Rows from block 2 of a small image classifier, named by matrix and row number. Rows with one number belong to one channel. Each number is 50 + 12 x the weight over its row's rms, rounded and kept within 0 to 99. All counts start at 0.
After each channel's rows are labels from the 100 images, of 14848, where the channel reaches its highest value: "top examples" is what is common among them. Only what is clearly more common there than usual is listed. The data: made-up road signs on poles. In brackets: how many of the 100.
# convs1: 3x3 conv, stride 2 (model.blocks.2.convs.1.weight, 64x64x3x3, each kernel summed), inputs 0-63
# convs2: expand pointwise conv (model.blocks.2.convs.2.weight, 256x64x1x1, transposed), outputs 0-127

convs1.48:53 50 70 41 35 51 49 61 59 38 57 47 32 67 53 44 54 43 46 49 54 49 53 35 44 60 39 50 64 64 46 53 45 48 50 63 57 32 44 54 38 54 32 27 61 42 58 32 43 43 62 24 29 53 35 18 31 42 51 39 75 56 48 69
convs2.48:30 30 40 45 53 59 64 38 61 54 39 54 39 62 46 54 46 23 36 44 48 51 56 41 48 43 52 70 55 34 45 75 42 51 55 53 43 48 58 45 55 72 55 55 50 79 64 70 65 69 51 39 62 53 18 53 49 30 48 59 55 46 83 48 37 56 40 69 61 36 53 51 36 63 55 42 54 44 54 55 53 45 46 39 41 50 50 59 61 43 49 44 64 46 39 49 34 48 63 49 49 74 42 64 55 47 41 55 50 33 39 30 27 59 45 74 67 35 50 50 68 61 65 40 55 55 38 67
top examples: 20 (25)

convs1.63:33 58 49 40 69 55 45 11 39 35 45 58 63 44 49 55 38 45 28 44 48 67 58 48 67 39 44 44 49 36 54 36 48 33 50 47 39 38 50 37 42 51 66 55 32 54 47 77 47 39 37 57 62 42 44 56 49 45 47 48 25 72 42 36
convs2.63:60 45 86 55 67 48 46 30 49 48 45 50 56 73 59 45 32 42 61 53 57 49 52 48 35 47 45 44 58 49 46 21 75 47 52 36 49 32 40 45 42 54 25 57 50 67 61 25 59 75 64 44 42 64 67 38 43 66 60 44 24 40 61 62 41 34 57 40 28 33 58 34 36 56 54 51 52 63 52 49 79 43 64 55 51 50 42 21 44 40 44 48 36 61 57 63 59 63 60 50 42 31 63 59 65 40 56 58 30 49 49 54 39 47 31 35 57 62 49 62 42 46 38 56 49 41 48 43
top examples: 50 (41); & (36)

convs1.26:55 40 42 58 64 14 38 48 50 50 55 43 52 52 48 62 55 44 48 60 43 48 46 19 48 55 40 51 56 64 56 42 37 57 43 68 41 29 84 67 62 62 50 37 44 35 46 40 60 36 38 36 27 38 38 36 46 50 43 43 57 52 44 60
convs2.26:33 49 53 59 71 50 43 47 56 53 46 47 49 43 46 51 52 48 62 43 45 47 21 51 17 57 36 61 41 33 67 33 49 30 52 48 60 46 47 56 42 52 50 34 41 31 54 60 61 46 39 37 59 43 52 54 63 47 38 50 49 58 84 38 51 39 35 61 74 54 74 48 53 46 53 44 49 38 56 64 74 45 69 69 49 43 34 49 46 46 56 52 58 65 62 49 54 56 38 52 62 57 47 46 47 50 53 49 43 39 46 46 47 47 61 46 47 53 32 31 65 37 62 44 54 25 50 36
top examples: 50 (40)

convs1.2:46 49 57 43 45 39 34 60 40 42 54 46 44 58 37 48 52 34 56 44 34 52 52 52 53 65 46 50 53 53 42 62 50 62 28 58 70 56 80 48 40 34 32 35 68 39 51 12 65 36 37 50 44 28 51 29 35 39 58 55 49 61 42 50
convs2.2:31 43 61 45 76 51 47 54 74 55 72 26 36 58 38 48 53 40 30 40 37 40 43 36 34 46 54 37 50 45 54 41 67 41 41 72 37 46 59 56 51 56 47 55 59 42 46 68 78 67 64 51 36 37 46 48 72 44 55 49 52 50 63 45 47 63 49 56 73 53 25 57 46 52 49 30 46 47 41 69 67 67 66 59 52 49 54 50 59 46 22 52 51 43 43 44 49 55 60 53 48 27 49 48 45 36 60 47 62 33 47 49 45 45 48 45 57 52 19 46 58 31 49 58 38 56 63 47
top examples: & (41); 50 (41)

convs1.40:39 45 57 44 57 57 46 33 42 24 57 42 44 50 54 50 58 28 47 71 35 26 46 51 52 49 56 69 54 30 26 53 26 48 62 37 31 34 43 46 38 55 22 58 51 66 44 44 43 67 40 50 46 31 45 60 35 48 56 36 57 43 55 54
convs2.40:44 61 44 72 59 33 31 60 61 47 40 27 42 67 71 42 63 46 45 60 50 55 53 46 35 85 73 66 45 65 32 46 38 59 81 56 26 49 52 45 68 48 50 60 62 50 44 44 45 42 70 52 52 46 44 50 57 43 72 35 65 64 43 61 61 50 44 54 51 31 26 71 50 52 62 45 68 30 44 31 55 55 52 75 44 43 60 41 56 59 59 46 67 53 67 52 52 49 57 49 59 58 39 70 74 56 38 47 67 51 50 49 39 54 40 57 56 62 48 39 49 56 36 48 68 58 55 51
top examples: black rim (31)

convs1.10:48 47 42 49 45 42 52 38 29 31 41 53 49 60 40 51 23 48 39 41 55 46 46 56 43 45 23 30 41 64 56 70 38 43 49 49 35 24 71 67 28 42 30 43 45 46 44 42 34 31 39 54 39 69 47 33 35 44 45 47 55 48 45 51
convs2.10:33 64 46 65 34 64 49 37 31 56 84 73 25 52 42 42 44 66 36 49 50 46 52 50 70 43 61 53 61 52 53 96 68 31 74 55 32 37 63 52 39 50 45 98 45 63 33 51 73 66 34 57 44 66 48 56 36 51 44 41 50 43 51 59 37 52 43 62 66 60 66 40 52 44 64 59 42 49 56 52 36 53 50 40 35 59 47 40 47 59 51 59 63 53 33 57 50 36 59 51 52 21 55 50 59 49 33 47 45 54 53 52 54 48 36 25 38 46 37 68 55 45 53 40 36 31 52 51
top examples: 20 (58)

convs1.56:47 47 56 59 52 33 54 46 63 49 65 34 55 47 67 51 42 42 36 52 37 62 59 30 57 48 41 20 54 47 49 46 52 54 41 26 58 47 66 52 21 33 45 62 46 36 39 48 62 34 41 29 37 50 39 22 59 54 50 48 43 52 24 45
convs2.56:29 30 47 77 48 70 54 44 52 46 43 55 61 43 31 46 40 37 52 44 45 42 36 34 74 13 22 39 49 52 37 25 49 27 36 38 64 57 52 39 53 63 45 42 45 56 66 34 39 50 34 52 39 36 72 68 58 19 31 45 56 37 30 39 47 45 48 61 33 26 56 44 60 43 61 49 53 58 48 42 63 61 56 36 56 38 46 41 36 35 44 59 53 48 52 44 44 50 36 57 33 60 23 38 54 39 34 38 55 39 43 30 48 41 47 66 52 28 44 24 62 53 40 54 37 38 27 60
top examples: red rim (29); % (25)

convs1.12:33 12 44 46 46 38 58 24 26 48 67 57 45 52 62 54 47 73 58 51 41 55 50 46 55 43 39 56 56 47 49 34 41 53 40 44 58 47 47 39 42 28 56 17 48 49 35 44 51 34 56 42 52 33 53 46 66 44 36 29 40 53 49 41
convs2.12:41 55 56 44 66 31 37 44 47 50 64 34 49 53 44 56 71 48 48 41 39 45 37 40 54 50 42 46 57 49 54 40 38 43 53 62 61 58 43 54 31 36 38 48 55 30 33 89 55 43 40 56 44 49 71 46 60 28 53 62 59 52 58 47 51 42 35 68 41 56 48 50 57 50 59 49 46 62 54 42 66 39 64 69 57 54 49 58 58 59 27 55 52 53 53 48 40 44 43 42 42 60 51 37 35 84 31 55 52 52 54 43 39 64 53 39 56 41 05 34 91 53 38 49 48 51 49 38
top examples: 50 (28); % (25)

convs1.15:45 30 40 58 74 35 37 45 39 27 52 53 49 51 58 50 62 61 29 47 58 49 28 40 44 38 32 45 34 59 59 30 50 50 23 59 57 51 49 41 48 52 46 53 39 52 34 37 42 43 59 45 27 46 38 46 42 40 39 50 55 23 56 24
convs2.15:46 74 54 31 29 63 43 47 57 52 48 39 49 65 43 50 27 53 59 24 63 43 64 52 64 64 45 79 53 42 51 74 48 32 49 42 58 45 45 47 50 40 51 46 48 42 71 34 45 49 37 56 45 58 36 42 41 69 38 44 57 49 49 56 34 28 61 51 48 24 57 28 44 58 50 46 37 64 47 30 52 66 38 30 52 58 51 60 48 61 44 64 32 42 31 58 49 67 35 33 66 45 51 36 52 54 75 40 54 39 66 49 42 58 24 65 20 62 66 55 44 36 46 68 55 49 39 46
top examples: 20 (35)

convs1.58:37 51 68 39 49 51 55 51 37 86 43 48 46 59 47 65 39 50 59 51 49 33 48 55 62 30 65 52 53 32 54 49 51 38 53 43 31 60 52 63 26 43 52 51 53 55 50 47 45 32 23 71 45 42 64 78 37 55 43 53 60 42 26 54
convs2.58:40 23 51 39 28 47 38 49 58 46 46 43 65 49 51 57 32 49 33 39 59 48 46 51 48 55 63 64 55 54 41 58 48 80 39 49 53 62 53 49 39 52 35 32 75 43 49 34 67 48 82 49 48 60 52 31 49 47 81 43 34 57 49 23 53 46 55 41 42 50 25 46 49 48 45 48 45 79 39 67 45 40 57 41 69 42 29 32 43 46 47 50 54 56 45 49 38 42 42 45 42 49 54 40 46 32 40 23 44 54 37 47 56 45 38 32 61 34 40 46 50 58 30 41 47 29 48 55
top examples: black rim (52); white face (28)

convs1.54:63 51 46 64 34 50 50 63 56 30 63 29 45 61 64 46 64 48 50 50 59 60 52 42 35 39 20 32 44 45 42 50 63 60 42 39 45 53 40 52 31 50 62 46 30 40 58 53 56 45 74 42 34 71 27 48 45 58 36 58 40 39 29 65
convs2.54:49 78 30 51 51 58 38 52 31 30 91 37 51 82 37 42 53 36 57 50 49 53 56 53 41 46 62 34 66 45 50 33 48 48 56 14 62 38 29 43 67 68 44 34 41 54 64 23 61 33 49 51 42 46 49 38 66 58 42 51 30 45 58 32 44 44 33 49 46 62 44 48 63 47 65 21 50 72 46 56 57 54 44 55 47 53 54 48 42 37 56 37 58 45 55 54 59 45 48 48 68 55 44 45 60 42 45 47 33 42 44 53 46 48 52 34 71 41 61 53 52 53 53 55 49 39 34 58
top examples: ring (32); P (28)

convs1.57:47 41 49 46 45 57 53 59 22 50 53 31 40 48 50 38 43 74 70 40 59 46 34 58 43 31 41 61 51 73 34 79 51 40 48 66 58 52 29 46 47 44 59 41 39 48 46 60 49 59 66 55 21 65 57 28 56 44 66 45 41 45 58 54
convs2.57:42 58 68 37 48 64 35 48 61 56 49 56 58 65 53 43 33 66 63 54 66 59 41 37 44 50 76 52 47 53 72 61 41 33 45 30 54 48 52 61 51 63 43 51 58 39 70 57 25 46 36 66 62 58 46 50 49 58 28 02 38 37 45 46 70 46 61 45 37 37 47 56 40 56 74 40 38 46 60 55 50 39 60 38 48 50 52 25 44 24 51 66 35 55 48 50 56 48 54 32 60 55 56 51 75 36 64 43 57 39 54 49 56 49 49 55 57 58 20 30 46 46 31 53 49 71 57 37
top examples: ring (26)

convs1.41:57 51 43 50 53 39 56 40 46 39 58 44 44 39 56 35 36 59 27 45 76 60 55 36 49 56 45 25 56 97 52 56 41 59 38 44 36 38 59 34 37 48 55 40 55 47 51 54 55 42 44 48 34 70 33 39 61 44 51 32 54 35 41 59
convs2.41:73 49 64 51 37 72 42 31 58 44 47 39 83 55 49 37 44 48 49 50 69 51 28 46 50 42 78 53 59 61 49 47 48 40 63 41 41 58 62 55 42 61 43 52 53 58 53 35 41 56 55 53 48 50 67 43 68 67 49 80 51 46 60 44 49 33 60 29 42 35 57 55 55 45 42 39 50 92 62 40 26 51 72 70 57 49 34 65 62 69 58 40 51 45 48 49 44 36 64 55 45 34 52 61 64 65 44 59 63 43 44 46 64 41 49 40 45 38 33 38 49 53 63 69 50 51 51 44
top examples: white rim (77)

convs1.6:56 52 46 49 48 32 56 82 53 48 68 37 53 52 47 54 31 59 44 50 32 32 73 62 51 51 44 48 44 40 45 67 68 62 39 40 51 47 54 54 30 55 46 32 79 60 45 45 42 57 48 47 25 29 39 49 29 49 47 71 58 57 59 58
convs2.6:72 74 64 64 19 49 61 69 34 54 61 56 39 29 73 38 28 52 51 66 54 54 44 59 63 65 62 44 48 48 38 42 32 59 38 20 42 54 51 45 41 44 24 71 46 81 53 50 52 56 46 44 57 67 55 45 53 58 53 62 46 58 39 60 34 46 40 41 54 08 38 62 46 44 57 36 52 58 56 47 54 58 46 47 40 48 52 61 41 46 53 44 50 51 48 52 52 50 46 45 45 31 53 46 45 47 38 44 46 54 45 40 38 58 43 55 56 50 38 31 30 45 50 46 59 38 47 45
top examples: 70 (28); 20 (27)

convs1.35:42 31 34 30 48 42 33 53 46 43 63 46 68 45 65 30 35 55 37 63 60 57 54 65 59 50 51 39 45 71 43 40 49 52 26 68 46 21 63 42 53 45 68 54 46 41 39 59 59 55 59 56 49 62 26 53 37 45 58 46 59 51 73 31
convs2.35:52 53 44 52 68 72 45 49 46 49 26 46 63 43 55 56 37 40 53 60 74 73 71 46 66 51 57 62 39 47 48 39 27 33 36 62 37 45 43 47 56 50 55 66 42 43 53 39 53 40 33 54 52 31 62 33 37 44 43 62 51 51 17 35 49 62 50 80 58 50 50 54 48 63 43 50 39 78 28 21 62 32 42 32 53 31 76 39 63 52 64 13 51 47 48 50 37 55 64 57 37 58 64 48 63 52 76 47 39 49 40 40 49 52 56 45 56 55 72 56 75 33 44 56 52 39 41 52
top examples: pink rim (28)